Rows from block 3 of a small image embedding model, named by matrix and row number. Rows with one number belong to one channel. Each number is 500 + 25 x the weight over its row's rms, rounded and kept within 0 to 999. All counts start at 0. Numbers have three digits each. After the name is the row's rms in percent of the matrix's.
After each channel's rows are labels from the 100 images, of 14976, where the channel reaches its highest value: "top examples" is what is common among them. Only what is clearly more common there than usual is listed. The data: made-up waving flags.
# convs0: first 3x3 conv (model.blocks.3.convs.0.weight, 64x64x3x3, each kernel summed), inputs 0-63
# convs1: second 3x3 conv (model.blocks.3.convs.1.weight, 64x64x3x3, transposed, each kernel summed), outputs 0-63

convs0.60 113:485482479496475492482470484505481498476494460525483546498521537460509470481503476539477457534513535514524494503461444490459501494489520488501524465545524496456483515489473503501522509454482472
convs1.60 105:501464458486495479491485464491494484486474479494485505497488459500506487474572476482506483450513462473484506477476459479478525541492480501540476441476482515508497482513465515516498461489502462
top examples: flower

convs0.39 090:503542481535509522456472524456448493461489491446510471480470499495511466497475502494504478486458473492504511447508490503490490493459471500477488487548493478535472460522507473515503471511509492
convs1.39 079:503512472490477504473500455493469511462478560472499478463506524471527507472465523509482531447482525477504493535482455514522494487451546487499474483482466488468475490488474498465497516499506489
top examples: flower; star

convs0.37 101:514474498494505481497461477477478508466484497476489496455499520490457423481483465512517461480475488485520458512468505498441503483456466468512491485474539485477514477480481520506492472515493487
convs1.37 113:491506485440478509477525502461479495466490501497461495508486471510503579543495496453494499516494475463495494445508464484529448504498511494478476509467478509537473483512503525529497498480492503
top examples: ring

convs0.19 097:506496468454505508452506494497509534506492471499466493530519475483497511497456503483498509488477521444442492477511474543468466490550486474509539523478507505509473489491491549528519526539518505
convs1.19 112:486481487508483491511480505454498497465461483458479455482466467476464505486465442515533470474466492490461505467466523464499490525472459466492506522470507500471522490477477483488481480498508486
top examples: white; black; circle; rhombus

convs0.38 091:462507521519477469493522528495469462520503479503477474482476485502524445525477511523491487509501484481531472454459474499458472483468480515489474502513481498498478486487482425486502488456465521
convs1.38 077:468531509520496499536482501486460502492480461487520490496513527542471466489470507506506463556459502492507540501482529496474482514439454523533536497556535489490490494474496482489514485500491512
top examples: flower

convs0.59 110:499491473468504491485500498480522548482503528498470512511533559500518547494547535534489552504515535492509557535525490513537476523548496509496538499500498506506483499559483513494498515508504494
convs1.59 144:461491487485473478487448475470474491468466489468469450483467493472463492492487505479495449487482468485492475483464501474507479506454453460483482484485475484482493479511486490464475466503493480
top examples: black; saltire

convs0.27 082:466493498488503486519460479455481511472468485502481487463504481440504433498498468484530474476472518523479476508474532492448523477480487479543479489490524485520484467462503495478509484503467495
convs1.27 061:532498496503489529521552520513476468470484540512471489559517520508535481479516526508518531485510547504505562474519460476522511483561504483499516516501472496496474524488505478482499518520531481
top examples: red

convs0.25 090:485483485488458473467487475519488527499505493532494520497510507498518466467488492473461485510502476494538453497486458505497529452467498465500461478534487520464474493455481459502514495500451450
convs1.25 095:468487475512483489492459456472473495491481482496510476479501512482456545453524478478532478490510489520468501522485517499490467552466500490493533456484511516508486474533450501547511486509479460
top examples: flower; gear; star

convs0.9 150:500457465499461500463497457489500516457493513478456523519537536472493509456507471552499526534490529511466519538502480519520491516493544468492524475496524519505492482529475516505516520473471480
convs1.9 136:490478478478505495499464476502486467486499529497477485467473475483491489466501515464496487494469469453523439473510457487518492498454453494484492452494488493517468487518500508464450458466486498
top examples: red; saltire

convs0.46 092:554476466471505472491487474481495510469510449508474510497500544478458461506519467506488488506485511512541503481488518571458485453516465466511536504522534489482477490512497502493508482488488483
convs1.46 084:530483479469479519488474483479488541460511501508504518498491490519459559505492505490507513451533494516462494464501507450551453495501483524474463476483540486539508541506463516510516488490501503
top examples: flower; star

convs0.49 107:445487487464472460505510481516493508515513497516461529515497513496512483487491464530488512557491498470466464495505482568501504466456494488453514492461503494504469457468468502518482487502494526
convs1.49 098:494496489524518482510456485471497466488485484474506497465454475492492508517514491508533479514478479491490442490480537510521480470445480465479495477458533472490469509484475472490468466439504501
top examples: flower

convs0.51 121:513504502498458498475514510481470539455497511502467516517504551504474529534545504515460549527500520473541528460517518488496468502524508482497507525519511519495475502544449475481485474474503470
convs1.51 100:511484427459468444496462442468486513498515526494491524522494509492506519491482484485533478475481504469510506490505456504498471503469476472514521440511502475485483485506476512495491497527492451
top examples: red

convs0.0 102:505438500496455525472481471485480490463495504477472509478509512492472483452514453536483510567509499520521486522482509512481471484489521458484520492517494503489498476512495498482534505487426487
convs1.0 097:502502498456482505491483478494484468487509531479491524491512490460502518535484510473455507471505518458528483493498443477529463471455483523487442486486481461517478459470499492495489463455502515
top examples: star

convs0.4 101:486527459524513507473483491490473499480492472473512469481509545494532485462473532487475475519471512526526544490492455465492486503456496501520532467563506462511487502494504496506480460514510452
convs1.4 100:516506470496475499488467462480436455506515516483496470518481537497498463448524512502514473480535497488543494517500477468527476502493502486493507461468482531515476486565475475484497512521482474
top examples: flower; rhombus

convs0.36 087:489451496545501505523492503504471508524468466513523465463485529514511483493516456502465496499454522539508521450468491511463484478488504499497508471561495482494494492466497467456510482472460498
convs1.36 076:525510501462478496456495504516451470495520461501472495527479501515493453543515507517482484420500507467503528489485480454481458516498480487484498530471495518477469500458505494476495462495499478
top examples: flower; star

convs0.42 078:494515483484477468494460481486499492480476474518509481482485479471484459526492457478535481505498509494500456485464535517453503470483450459521462505482507517526475465463511470491496460501454482
convs1.42 080:499460539503475528505506536509485517514488534504506497515554489498504501495483505491478525443508519519495550523505535461514466487531533532502494547498459526490538495502535504463554491493480519
top examples: red; star

convs0.7 083:491472525468517483500465524441498525484465486476497479465493499474518468488484471500478476489483534489474530478474497528483461471488432474520497523525504493459503472506546494465534508507479498
convs1.7 087:493514526510485528480525516504442471470483534473496472506514502476524494535488512458482521431495525501513534487507494438510461501508495508518459535485437515475500508489512496474520473502498499
top examples: flower

convs0.12 079:499489492460462508498466470455509517496484454472446475457494483466487444495490495482485486543481477498525477463455527513487464494490455477482485480499528495501487486493485487475484485499455490
convs1.12 071:457518511501493472502497513505491492480484542463517494489505541447528535503489520486532512444442524483530545489496521471523455474491489522551479498487486475506487482518492537470506517514521510
top examples: white

convs0.56 133:460507451476461476485479464517500501496521482534481508484487499476519505489504501522470475491516514471490482487477427506494542484477505461493492458487524487458450498477500463513477472514492451
convs1.56 132:481481439472526489470487437469488480481507495494478482478471495482495543497505513487526486486499507459503507501501487494515479538486504516484513437497487476518470491559472484516454479540465488
top examples: rhombus

convs0.54 130:451484508528511497521465492486485477510455507491516462438483499483491472471461475511517440484490479513491481504432525516482472478463508505471515474530464486507529486475475512472499500496513502
convs1.54 100:503517494500506526457474491496508440467502481457501476447488473460469523464500527469464523519482484491505468463529501496492495483488503506479469512451472472520473465489481502470480506462468507
top examples: border